From a checkpoint of a small contrastive image-text model.
Model: 64-pixel images, text encoder width 128, text encoder norm rmsnorm.
Rows from block 10 of the image encoder of a small contrastive image-text model, named by matrix and row number. Rows with one number belong to one channel. Each number is 50 + 12 x the weight over its row's rms, rounded and kept within 0 to 99. All counts start at 0.
After each channel's rows are labels from the 100 images, of 14976, where the channel reaches its highest value: "top examples" is what is common among them. Only what is clearly more common there than usual is listed. The data: larger renderings of crowded toy scenes.
# convs1: grouped (4 groups) 3x3 conv (encoder.blocks.10.convs.1.weight, 192x48x3x3, each kernel summed), inputs within the group 0-47
# convs2: expand pointwise conv (encoder.blocks.10.convs.2.weight, 384x192x1x1, transposed), outputs 0-63

convs1.87:48 46 43 47 39 63 47 59 67 51 43 34 35 64 54 54 43 50 69 49 57 32 55 45 78 44 39 79 71 54 58 52 44 40 47 62 30 61 45 36 43 36 52 43 40 42 63 75
convs2.87:45 64 44 48 57 55 49 51 52 51 42 37 61 42 43 44 68 75 64 64 36 48 64 54 41 35 70 52 67 40 55 69 54 59 52 60 47 65 48 66 40 55 87 40 65 30 49 61 56 63 49 49 39 42 47 30 68 53 39 22 38 50 28 62
top examples: trophy; ice cream

convs1.107:56 55 66 50 86 53 55 50 34 64 50 42 57 47 54 51 38 61 35 62 52 71 65 49 60 42 36 47 59 45 50 57 62 86 43 37 44 50 49 62 54 41 40 65 46 59 60 30
convs2.107:59 36 40 58 49 36 43 33 57 67 31 54 43 55 39 34 52 17 45 55 41 53 60 56 49 48 47 72 63 47 75 60 24 62 54 44 28 60 35 36 54 56 46 36 68 75 31 61 54 38 54 48 38 27 39 52 10 27 59 51 48 50 33 52
top examples: flower; house

convs1.158:55 60 39 34 55 28 68 47 69 55 46 62 52 55 20 45 64 44 60 40 45 57 57 29 44 61 64 63 76 50 50 54 37 57 58 45 46 47 63 62 32 44 63 61 25 53 46 50
convs2.158:55 39 48 56 34 39 35 41 50 48 43 47 45 24 39 47 47 39 39 45 67 35 57 58 61 35 53 29 48 59 34 85 44 42 59 27 39 55 29 50 35 46 69 60 72 32 51 42 64 46 58 46 69 61 56 51 48 43 33 64 60 54 34 57
top examples: airplane; dog

convs1.109:34 57 53 62 48 47 25 59 63 64 50 56 64 49 61 49 59 46 34 32 54 59 31 39 24 32 66 31 27 33 50 54 54 55 48 56 24 47 38 48 54 58 46 53 40 47 58 56
convs2.109:47 55 50 59 50 43 33 40 79 38 52 52 55 64 44 51 37 27 45 54 49 41 58 49 53 55 61 38 58 43 42 48 43 65 43 41 47 45 56 39 55 43 43 51 44 65 76 42 45 66 30 52 45 60 35 51 52 47 44 46 38 55 70 55
top examples: red object; candle; rocket; its colour: red

convs1.62:51 56 41 34 31 49 46 53 43 41 34 39 32 53 51 54 45 47 42 56 32 48 37 41 59 59 54 44 45 59 44 55 55 44 37 27 31 56 39 46 46 27 52 63 61 54 05 40
convs2.62:37 48 45 75 57 53 56 41 44 46 81 50 75 36 55 56 60 54 44 54 45 50 40 40 34 43 55 60 49 58 39 38 34 57 38 67 66 55 84 41 48 49 76 62 65 51 41 79 48 43 24 48 48 63 46 47 46 31 58 28 53 54 47 46
top examples: count: six

convs1.177:50 37 48 38 72 26 48 55 74 52 39 54 34 47 43 61 47 47 41 36 64 37 61 26 69 48 60 51 59 59 81 52 76 48 60 47 40 57 57 55 36 55 56 53 47 46 48 37
convs2.177:51 63 32 29 54 36 66 59 41 77 55 37 28 50 51 47 21 67 50 43 58 43 27 38 57 59 56 40 44 64 37 68 38 51 59 50 39 47 71 36 47 46 45 50 24 65 29 58 31 50 48 33 48 24 40 85 66 55 38 35 30 44 45 53
top examples: mug; mushroom; largest object: mushroom

convs1.165:55 58 32 34 49 68 23 56 48 39 43 31 47 34 38 36 63 63 48 34 58 58 51 36 60 53 51 43 40 59 45 35 21 48 71 47 49 47 34 38 48 64 58 43 38 45 32 55
convs2.165:42 41 28 60 40 44 52 60 55 40 38 76 52 44 61 48 61 44 48 37 76 50 53 43 52 56 72 59 66 40 32 60 64 72 58 65 67 51 53 55 40 64 28 34 77 46 78 34 73 36 68 44 47 54 55 41 47 68 59 38 37 68 49 67
top examples: count: six

convs1.32:45 51 46 56 56 43 42 63 44 39 49 59 47 56 39 54 62 55 42 50 35 43 68 51 45 39 51 46 58 43 46 58 47 35 41 42 51 32 52 51 47 76 70 48 31 99 54 41
convs2.32:68 41 43 55 49 55 62 27 75 71 43 30 65 35 45 51 47 36 63 66 53 47 63 53 51 52 55 62 62 42 42 56 36 55 51 47 35 69 50 44 39 44 41 54 48 53 27 32 48 60 82 30 55 48 23 41 38 58 52 32 34 36 55 46
top examples: lamp; black object

convs1.176:37 60 50 29 51 59 48 31 41 37 42 41 46 50 67 50 54 46 40 41 48 72 52 32 36 46 51 37 48 37 30 35 33 67 51 52 53 29 50 77 44 60 34 64 31 53 43 59
convs2.176:54 49 26 53 57 29 63 56 48 56 43 40 70 39 37 51 37 31 51 48 41 52 71 46 64 56 56 60 40 66 50 42 58 41 25 39 70 59 50 50 56 36 63 27 45 63 58 23 50 75 62 40 73 55 49 67 60 39 45 40 58 66 59 67
top examples: lamp; mushroom; umbrella

convs1.160:42 46 49 78 25 47 52 39 46 33 65 53 48 39 33 33 34 46 52 58 38 46 42 56 38 55 44 57 47 39 38 37 19 67 55 69 51 59 54 51 35 51 36 38 30 55 52 43
convs2.160:53 51 34 41 55 44 60 43 45 56 36 68 34 44 60 45 67 44 26 41 34 78 43 50 38 41 45 42 35 49 44 60 62 63 67 66 58 40 48 46 44 49 44 63 42 55 50 70 35 53 40 64 56 48 46 48 47 44 65 20 61 47 40 51
top examples: arch

convs1.59:33 51 55 53 50 47 30 51 33 36 47 60 47 47 48 35 43 64 53 54 39 56 39 37 53 52 35 39 48 42 54 49 73 43 65 30 43 45 42 49 48 70 66 65 86 66 38 37
convs2.59:48 56 46 52 37 64 42 50 65 65 53 48 54 52 46 53 55 33 28 49 62 55 68 37 58 34 35 51 25 50 25 41 61 42 45 43 52 65 53 50 50 38 31 75 66 65 59 21 69 36 69 39 46 70 53 48 55 41 47 53 59 50 47 40
top examples: count: six; candle

convs1.56:49 52 33 61 35 45 41 41 53 56 56 28 52 47 35 48 57 48 54 79 45 59 70 48 47 47 42 54 63 65 47 33 40 42 78 32 49 41 47 59 42 36 37 45 32 26 68 51
convs2.56:48 43 65 56 51 48 55 20 65 48 52 51 61 55 32 38 44 71 52 65 58 52 48 67 41 60 34 55 49 44 48 42 48 36 58 34 34 52 41 59 53 56 29 48 64 34 52 30 24 50 65 65 38 46 33 50 46 51 53 58 37 33 62 45
top examples: trophy; largest object: trophy

convs1.113:25 54 39 56 66 34 43 27 45 53 53 53 54 58 45 56 54 48 42 65 55 55 45 48 38 20 36 51 15 53 50 48 44 49 50 62 26 54 44 32 50 36 64 33 46 50 43 44
convs2.113:54 61 44 73 42 36 42 44 43 40 69 61 35 45 61 48 51 37 54 67 48 44 46 42 62 48 46 44 63 85 43 71 47 43 48 58 52 65 51 46 67 63 40 58 45 49 24 32 47 31 58 63 37 40 60 67 27 26 52 67 38 79 44 35
top examples: candle

convs1.23:56 49 51 40 39 36 52 54 55 35 40 32 27 38 40 31 41 33 57 46 53 34 56 50 56 43 58 36 42 32 28 62 33 63 58 46 51 53 49 50 48 50 50 24 70 29 32 36
convs2.23:56 63 53 75 67 09 35 58 30 30 41 68 65 54 61 54 57 38 48 71 36 11 44 57 42 50 58 62 46 81 56 50 65 55 40 47 56 58 62 66 64 46 37 46 72 45 55 41 67 54 64 66 56 46 64 45 57 39 38 60 60 94 40 40
top examples: candle

convs1.154:43 30 49 56 52 66 42 41 52 48 48 58 38 54 54 53 34 33 66 78 58 35 54 50 42 26 68 60 56 51 53 80 62 49 57 53 48 78 53 55 46 51 38 45 65 58 52 31
convs2.154:72 66 41 66 43 54 70 54 31 55 69 51 46 55 46 61 42 40 19 35 24 55 19 50 50 50 44 27 34 45 60 46 70 55 38 49 47 52 89 51 50 36 37 49 68 46 53 54 47 58 55 48 35 47 49 48 23 31 43 35 47 47 58 58
top examples: arch; table

convs1.26:64 26 55 34 43 42 70 37 40 26 25 31 52 31 48 54 43 41 48 59 45 54 34 45 53 56 46 61 39 40 59 55 60 52 45 38 58 42 65 63 49 48 51 45 58 47 84 43
convs2.26:38 72 48 59 44 51 43 44 53 57 60 49 35 76 36 38 28 43 53 41 27 31 30 55 48 60 20 74 49 62 48 62 41 61 50 46 70 50 62 37 43 44 53 32 41 46 24 42 58 73 44 39 62 46 45 73 57 42 39 61 46 42 52 84
top examples: black object

convs1.182:47 35 48 39 40 63 54 38 44 37 35 46 68 42 46 64 69 38 53 57 51 36 79 60 47 77 66 58 55 51 39 41 76 49 50 43 48 51 54 55 77 51 51 30 54 45 59 43
convs2.182:30 42 29 63 35 53 57 59 52 61 60 45 36 47 44 73 33 69 56 39 51 40 63 63 54 33 42 71 42 61 49 47 70 67 57 48 52 56 36 49 32 56 80 62 37 61 53 56 39 35 38 68 55 47 56 57 41 47 46 40 44 46 49 55
top examples: arch; table

convs1.155:31 40 49 57 43 59 43 64 67 57 43 55 59 53 28 40 60 45 56 68 52 47 78 54 37 61 76 59 53 55 46 55 41 59 47 67 30 68 50 42 69 43 36 59 65 42 54 34
convs2.155:40 35 40 43 53 59 44 28 42 44 44 26 40 52 64 52 59 41 65 45 50 59 26 56 42 45 52 72 40 46 36 56 34 56 53 51 59 48 38 64 32 53 73 60 53 60 28 52 30 53 73 73 42 56 52 52 32 48 67 55 34 46 49 29
top examples: arch; table; largest object: arch

convs1.72:58 55 49 35 56 46 44 55 38 47 40 73 58 84 63 60 32 68 38 40 47 22 35 54 53 61 63 55 61 58 47 55 49 59 34 61 36 47 49 44 55 66 47 54 70 47 34 58
convs2.72:48 41 65 41 40 45 53 53 56 36 46 52 64 45 51 33 58 37 48 58 58 62 62 52 60 74 56 60 36 44 69 34 41 44 54 43 27 42 47 55 62 42 39 63 47 41 68 39 33 45 55 43 56 55 55 43 30 67 32 53 29 41 53 69
top examples: candle

convs1.191:48 39 45 53 59 48 24 56 34 37 44 56 22 47 42 38 50 40 42 52 42 43 53 56 81 39 45 53 46 39 29 29 53 53 52 71 52 70 59 51 53 41 51 55 20 55 48 51
convs2.191:55 60 49 62 56 37 39 47 47 44 44 44 71 51 60 41 54 51 49 48 57 37 40 31 55 45 76 53 62 65 57 60 50 32 56 41 59 51 51 56 53 41 60 53 67 44 55 63 56 47 47 55 52 43 47 87 41 79 51 75 54 64 40 49
top examples: mug

convs1.15:37 72 67 31 41 67 45 27 57 57 39 37 58 42 49 38 56 48 51 50 53 48 37 68 49 46 55 59 45 62 70 40 31 64 53 34 55 66 63 48 72 54 52 76 60 42 50 44
convs2.15:35 49 60 41 37 51 63 60 44 37 46 43 39 36 54 41 59 47 48 36 44 57 42 34 44 36 69 58 45 65 55 36 34 35 64 68 29 45 44 43 39 66 38 40 56 63 49 29 48 50 51 48 34 41 29 50 24 57 46 34 38 31 38 58
top examples: black object; candle

convs1.44:38 53 51 39 84 40 42 43 63 44 71 52 47 44 51 59 38 67 52 43 15 47 36 51 37 33 62 58 50 68 34 51 48 42 44 57 59 52 55 70 41 57 42 45 49 50 68 38
convs2.44:51 55 54 53 32 59 68 64 24 50 45 50 58 48 41 54 70 39 71 55 27 59 23 43 47 48 74 46 51 36 25 42 35 44 43 42 54 45 56 51 56 39 62 49 47 47 20 63 36 67 45 60 46 79 57 44 47 36 37 32 48 56 53 47
top examples: flower; ice cream

convs1.134:54 57 34 54 57 30 45 32 46 43 57 34 31 49 65 31 71 60 46 57 51 45 45 61 28 38 64 76 41 63 45 48 51 42 37 64 63 43 65 51 50 26 54 50 67 52 40 51
convs2.134:65 46 62 38 54 30 27 66 30 64 56 64 52 52 55 31 51 33 25 66 45 44 56 19 41 56 61 51 52 60 70 22 55 49 56 60 59 48 62 72 31 38 49 53 63 58 49 66 41 49 68 39 58 47 53 50 58 47 52 52 52 49 59 51
top examples: candle; rocket

convs1.8:48 41 56 49 24 45 77 69 54 54 47 30 52 41 44 56 55 60 43 68 49 48 59 50 48 27 59 42 51 31 42 53 33 52 60 55 55 38 42 52 61 75 57 74 69 47 62 59
convs2.8:62 65 66 65 52 56 22 54 58 37 73 69 54 34 37 50 48 57 26 58 50 39 67 59 30 61 40 45 58 58 51 50 37 55 62 45 52 42 48 53 31 36 78 34 45 32 61 55 68 38 46 24 51 50 69 68 50 53 64 56 43 50 40 65
top examples: teal object; rocket; candle

convs1.131:80 62 45 49 51 24 51 43 46 53 40 55 54 72 36 63 35 59 55 74 48 50 63 27 54 47 43 57 43 69 56 52 52 51 45 48 24 51 32 67 53 48 47 36 67 56 50 44
convs2.131:49 34 55 41 39 47 33 65 39 48 40 49 55 70 50 58 55 52 28 32 38 44 49 63 68 48 62 48 46 61 50 32 41 55 69 52 53 43 56 52 44 52 49 45 61 54 71 48 64 56 26 21 36 58 46 34 39 43 21 41 46 55 48 44
top examples: flower; candle

convs1.80:44 37 69 63 58 36 52 55 36 52 71 54 43 47 46 50 54 52 30 48 61 80 54 48 30 56 54 53 45 46 64 42 36 65 63 79 77 55 62 60 56 64 48 39 53 43 54 43
convs2.80:51 37 34 67 74 68 40 48 43 41 41 55 47 45 56 34 35 42 28 53 32 43 40 43 38 47 48 32 34 45 57 51 57 46 39 56 52 37 66 61 36 46 50 61 29 47 56 42 49 39 57 25 27 44 42 67 41 50 44 24 50 53 54 28
top examples: snowman; candle; flower

convs1.24:40 53 49 63 52 36 36 68 53 50 78 26 56 79 32 51 61 45 58 43 57 51 43 51 54 37 59 60 43 55 53 51 40 24 74 46 50 51 50 57 52 52 51 56 48 75 40 32
convs2.24:55 40 31 55 40 56 52 54 47 74 38 49 48 54 27 24 41 52 47 43 67 48 53 46 44 49 38 59 63 57 70 47 44 34 61 21 47 49 39 47 42 48 34 36 57 74 40 49 28 58 45 44 26 50 30 33 51 17 25 40 54 47 45 83
top examples: lamp; largest object: lamp; tree

convs1.2:38 39 33 57 40 58 67 67 61 35 59 52 41 54 35 29 49 48 42 52 74 53 58 59 50 53 42 49 59 34 28 57 40 46 64 30 33 60 59 48 57 47 55 62 78 60 37 66
convs2.2:41 52 77 58 46 56 63 41 34 47 70 60 40 48 44 53 33 39 55 45 49 59 45 58 47 46 61 68 46 76 45 33 42 47 42 42 35 62 49 52 64 65 49 58 87 57 42 29 43 52 45 57 57 50 54 46 58 55 82 58 43 52 63 62
top examples: rocket; candle

convs1.81:62 45 34 29 33 50 58 53 49 43 36 54 46 46 48 57 38 48 57 74 34 38 42 55 61 47 61 34 37 43 49 49 52 50 29 36 18 47 39 52 45 43 51 51 62 64 22 31
convs2.81:55 48 62 55 61 58 39 45 61 68 64 33 67 44 69 44 33 30 46 45 55 63 34 40 50 33 49 46 41 40 55 32 64 46 60 33 71 51 40 50 49 62 66 52 36 49 40 21 63 72 67 45 53 53 35 51 27 48 43 73 59 57 33 29
top examples: count: six; house

convs1.20:39 33 51 48 28 51 34 58 55 25 52 18 41 37 50 42 46 52 29 49 36 35 40 44 52 63 37 38 56 38 56 68 53 34 38 57 52 43 32 63 43 49 34 33 41 48 47 45
convs2.20:48 64 29 50 59 56 60 33 41 62 56 39 62 59 60 25 64 45 52 43 43 61 66 40 58 62 37 34 48 61 46 44 40 55 39 50 54 85 70 56 62 56 41 43 53 76 37 45 47 63 65 57 52 33 51 60 38 46 42 58 41 69 37 30
top examples: red object; rocket; candle; ice cream

convs1.135:34 63 49 60 57 45 56 59 41 50 38 56 49 53 48 51 70 64 42 73 42 38 22 32 36 36 79 63 31 36 54 47 39 50 67 63 49 54 61 59 41 38 41 35 56 48 45 45
convs2.135:65 45 54 45 68 69 40 38 82 36 66 41 40 67 67 45 36 43 69 71 52 41 24 58 62 60 47 56 58 48 44 41 68 49 55 51 42 63 49 72 56 49 61 47 61 47 61 48 39 40 57 28 47 52 46 48 65 50 63 65 72 55 32 46
top examples: red object; rocket; candle

convs1.4:32 47 64 34 47 51 67 47 37 61 43 30 55 49 77 38 40 25 50 51 77 44 40 67 53 63 51 59 55 45 59 66 20 49 46 51 47 52 50 48 37 62 66 50 53 49 63 51
convs2.4:52 68 55 34 56 40 49 44 51 52 69 48 81 28 54 33 27 58 51 46 65 39 64 34 52 61 59 49 30 51 22 71 51 34 56 42 31 53 68 53 59 50 65 57 69 35 50 53 62 52 64 52 57 36 47 33 37 65 30 56 64 45 53 60
top examples: blue object

convs1.67:52 50 57 40 50 77 43 46 61 48 52 44 58 30 57 40 32 46 70 54 41 31 61 51 32 55 55 30 58 37 48 44 40 36 34 60 60 49 57 74 55 51 62 63 52 52 33 21
convs2.67:53 28 53 60 44 67 32 46 36 44 68 43 50 45 65 60 45 75 52 44 44 41 53 52 45 47 63 56 38 44 32 43 37 54 60 66 51 60 47 62 51 59 51 66 49 62 56 49 71 51 48 42 39 60 53 43 32 35 46 56 60 59 45 52
top examples: snowman; pine

convs1.9:33 56 47 52 49 62 54 51 51 46 44 17 49 46 60 21 47 37 37 37 46 35 54 53 56 57 19 29 46 44 43 41 77 34 55 47 40 47 43 57 51 50 41 53 52 36 47 32
convs2.9:49 44 51 43 37 48 41 65 62 52 51 54 56 42 18 52 46 40 54 52 43 47 48 41 57 51 43 76 41 43 18 37 73 39 44 50 39 69 50 38 48 32 38 35 56 43 62 59 39 50 50 52 55 43 41 35 47 58 65 52 40 60 35 55
top examples: red object; candle; rocket

convs1.69:51 34 48 28 42 55 52 61 86 49 45 25 46 58 53 52 43 61 66 59 41 44 74 54 48 41 44 57 42 49 59 42 39 33 23 67 43 47 50 50 71 43 49 46 33 51 40 47
convs2.69:64 38 35 34 42 64 38 64 48 55 62 49 37 63 56 48 46 28 65 30 49 80 45 62 62 70 47 67 42 54 60 48 42 46 52 51 56 51 46 42 42 60 48 40 46 46 50 55 55 58 48 51 50 65 51 57 44 29 34 59 64 53 45 72
top examples: snowman

convs1.83:43 62 42 46 55 50 38 53 66 31 39 38 57 69 37 33 43 40 76 56 32 56 41 54 58 72 36 31 66 44 51 48 52 42 55 50 50 57 75 34 31 65 53 64 54 63 43 47
convs2.83:53 63 51 36 81 38 39 41 39 53 39 69 37 62 72 50 45 73 53 43 35 41 37 45 59 52 48 55 46 48 52 53 43 34 55 60 63 62 56 56 47 57 45 56 47 34 73 66 30 53 43 39 47 57 37 36 54 63 38 60 46 43 50 54
top examples: count: six; candle

convs1.39:51 60 62 45 56 66 47 35 59 41 25 64 44 38 52 48 63 25 70 68 62 60 51 58 32 48 40 57 44 55 64 56 38 68 42 36 42 65 59 24 53 62 56 37 39 56 50 43
convs2.39:54 36 36 56 64 54 56 38 51 50 52 59 45 50 61 53 41 29 52 31 60 58 35 69 47 41 42 67 50 39 65 32 39 49 62 36 71 68 43 55 51 55 53 56 60 28 68 44 38 64 50 74 60 40 52 30 63 19 17 55 36 56 46 45
top examples: red object; trophy; rocket; its colour: red

convs1.187:38 60 61 79 44 43 50 42 54 38 66 48 57 50 41 50 41 74 47 26 38 33 72 36 45 73 46 63 46 40 45 45 48 56 34 35 48 38 72 53 38 38 63 41 49 52 59 51
convs2.187:54 45 69 42 64 57 85 42 59 43 38 40 58 22 37 48 28 49 35 59 64 32 37 51 57 44 32 40 35 54 51 68 52 40 51 56 69 41 53 45 39 63 50 49 59 29 40 36 43 51 54 39 63 46 54 59 35 66 56 42 39 42 37 56
top examples: candle

convs1.150:58 41 50 39 50 35 46 55 29 57 48 62 66 35 59 26 41 36 55 62 54 29 45 45 52 51 39 59 42 55 77 47 71 46 53 58 39 37 45 56 36 53 56 17 61 38 40 60
convs2.150:18 36 58 45 40 61 51 61 27 51 62 44 47 62 54 51 71 33 57 37 55 76 50 42 50 57 52 50 66 54 44 53 55 57 51 42 53 35 39 69 42 61 32 63 62 41 47 39 56 41 59 57 43 62 56 43 48 25 50 41 31 50 51 39
top examples: flower

convs1.102:28 49 77 34 58 55 52 71 58 62 42 54 68 71 53 61 43 38 34 40 40 54 40 68 49 43 41 40 47 47 38 56 66 67 50 31 45 64 54 42 46 50 43 52 45 75 65 54
convs2.102:55 52 49 52 41 59 38 34 65 68 42 44 54 36 59 49 52 49 61 57 53 33 53 50 42 39 61 63 36 40 67 27 44 36 45 69 37 30 60 67 35 54 49 49 34 18 49 60 29 50 53 35 38 39 30 24 30 43 33 41 57 19 41 47
top examples: flower; count: six

convs1.43:26 54 57 44 33 33 67 58 48 25 41 51 53 53 51 34 70 53 21 55 48 51 63 74 52 39 23 59 41 48 54 53 67 44 43 57 57 66 58 48 51 41 41 53 61 55 45 58
convs2.43:52 57 35 66 35 54 55 46 47 41 54 46 40 54 46 42 42 55 55 48 39 60 58 48 29 54 49 33 28 48 38 55 45 57 23 61 53 41 70 56 49 47 32 57 50 28 69 63 50 42 54 62 38 30 49 47 56 25 35 35 46 47 48 55
top examples: teal object; blue object; candle; rocket

convs1.11:36 66 82 59 38 46 41 34 45 58 46 33 47 37 63 39 40 28 56 37 47 53 69 53 51 39 17 45 46 36 56 69 50 50 44 38 52 62 57 63 56 59 53 54 46 43 45 64
convs2.11:29 45 53 46 37 69 45 42 58 55 57 57 39 69 38 39 37 41 37 53 65 42 54 68 51 66 36 58 40 34 71 46 60 40 41 60 44 55 40 45 35 49 57 61 63 39 47 64 69 55 37 32 61 32 58 38 42 57 12 33 57 53 67 32
top examples: rocket; teal object; candle

convs1.14:25 65 58 40 43 43 48 33 36 38 48 26 46 60 55 29 65 43 42 24 53 52 71 70 63 33 49 46 67 51 46 40 36 45 44 45 50 58 49 61 74 49 41 54 51 47 39 54
convs2.14:37 43 54 35 61 72 63 49 54 55 42 51 36 63 49 47 59 40 49 66 61 69 50 39 59 43 46 50 42 44 38 47 52 61 46 48 63 53 60 31 41 51 40 61 34 39 44 37 73 42 62 37 32 68 39 60 56 40 59 56 57 40 41 56
top examples: count: six; house; flower; largest object: house

convs1.18:45 50 46 57 60 35 68 43 54 69 41 57 44 47 45 42 61 50 52 35 54 44 70 51 56 62 50 39 63 24 50 43 57 31 52 40 52 38 37 72 46 23 79 45 46 69 45 39
convs2.18:42 27 62 68 18 46 58 58 36 41 57 65 55 56 20 54 33 45 26 52 49 27 64 57 50 57 33 68 45 32 64 45 61 51 74 56 52 68 59 42 55 54 55 38 43 42 46 31 47 43 33 37 51 42 59 29 55 60 55 41 58 64 60 63
top examples: red object; house; largest object: house; its colour: red

convs1.175:54 43 47 60 52 56 51 65 54 69 53 54 34 58 63 52 56 65 52 70 44 57 48 59 53 79 58 26 53 51 88 83 55 36 47 46 55 49 63 54 46 41 45 49 59 54 52 45
convs2.175:45 36 52 45 51 29 45 34 43 47 32 64 57 31 54 40 48 41 24 62 30 18 44 56 55 51 64 28 40 50 37 69 57 33 46 66 60 49 65 45 52 54 49 50 68 59 33 22 49 47 48 31 46 26 41 31 31 48 40 48 49 53 65 41
top examples: candle; rocket

convs1.3:45 55 63 39 53 54 41 35 55 50 28 60 47 35 56 53 58 55 40 59 38 46 72 56 46 46 35 43 78 30 39 40 47 59 31 66 33 58 39 57 23 49 38 30 49 44 62 45
convs2.3:64 45 73 44 52 55 50 76 44 49 68 57 40 29 59 56 42 45 52 37 31 55 39 31 42 46 56 44 63 51 54 37 50 67 46 33 37 33 55 51 49 37 41 35 32 19 54 50 59 62 49 54 59 54 33 60 57 48 38 60 42 48 34 55
top examples: house; largest object: house

convs1.186:43 50 40 69 41 62 61 43 42 48 51 47 68 45 26 51 46 52 26 43 41 50 66 67 63 69 48 71 46 54 33 25 28 56 44 50 46 31 40 35 50 46 61 41 35 51 42 57
convs2.186:55 59 38 55 63 59 51 53 52 37 34 73 46 40 52 38 58 43 37 55 49 38 31 27 44 37 37 52 56 44 63 49 53 45 47 46 51 47 41 56 55 48 43 43 36 57 59 48 43 83 52 54 54 52 54 39 60 56 62 43 55 60 65 67
top examples: airplane

convs1.156:61 73 38 50 61 43 47 51 66 48 48 41 45 47 65 48 66 28 34 45 55 47 66 41 60 32 63 64 57 49 18 41 39 54 41 45 58 43 51 35 77 59 58 51 34 53 33 47
convs2.156:54 54 65 42 43 52 48 59 35 29 69 66 43 51 54 51 37 54 39 50 57 55 55 51 58 62 36 55 55 45 49 52 47 42 42 71 48 48 43 47 59 45 39 67 66 44 69 51 48 59 44 45 56 39 47 87 43 66 43 64 39 51 52 29
top examples: count: six

convs1.179:58 52 39 68 54 45 61 55 53 75 61 60 70 49 29 38 55 45 34 61 33 37 46 70 73 59 60 70 54 54 52 56 37 46 49 50 48 75 45 41 67 43 41 49 34 46 55 63
convs2.179:56 54 34 73 26 33 49 40 39 34 41 52 59 39 33 60 57 49 43 42 46 43 46 45 47 31 69 47 57 58 55 45 50 36 27 51 49 62 31 52 69 41 51 30 45 68 53 72 42 42 62 49 57 67 48 44 47 66 45 49 42 44 72 45
top examples: arch; largest object: arch

convs1.71:43 42 26 48 47 48 47 44 61 47 62 63 45 54 39 39 50 51 75 39 32 22 82 48 32 31 35 49 45 44 55 40 46 55 33 51 55 42 58 67 41 52 55 37 64 55 46 37
convs2.71:78 56 53 49 46 34 67 48 43 60 54 67 63 47 55 67 33 25 20 73 56 46 51 43 43 74 58 49 32 61 47 47 53 51 34 69 43 54 63 64 39 53 43 46 40 62 32 33 63 56 63 53 50 46 54 37 60 57 66 36 52 54 44 38
top examples: house; largest object: house

convs1.149:30 50 45 34 47 52 55 49 44 22 42 44 40 36 43 23 31 57 36 52 42 47 45 43 36 50 39 48 37 43 31 43 32 58 59 70 46 69 51 44 38 41 37 42 28 50 67 50
convs2.149:19 57 47 61 52 65 39 52 36 59 55 42 52 41 62 49 54 51 55 44 56 67 50 43 39 52 42 34 54 40 41 68 53 66 59 31 78 51 71 53 57 66 46 51 50 51 49 65 44 65 55 38 28 40 65 53 53 43 65 25 24 31 59 50
top examples: flower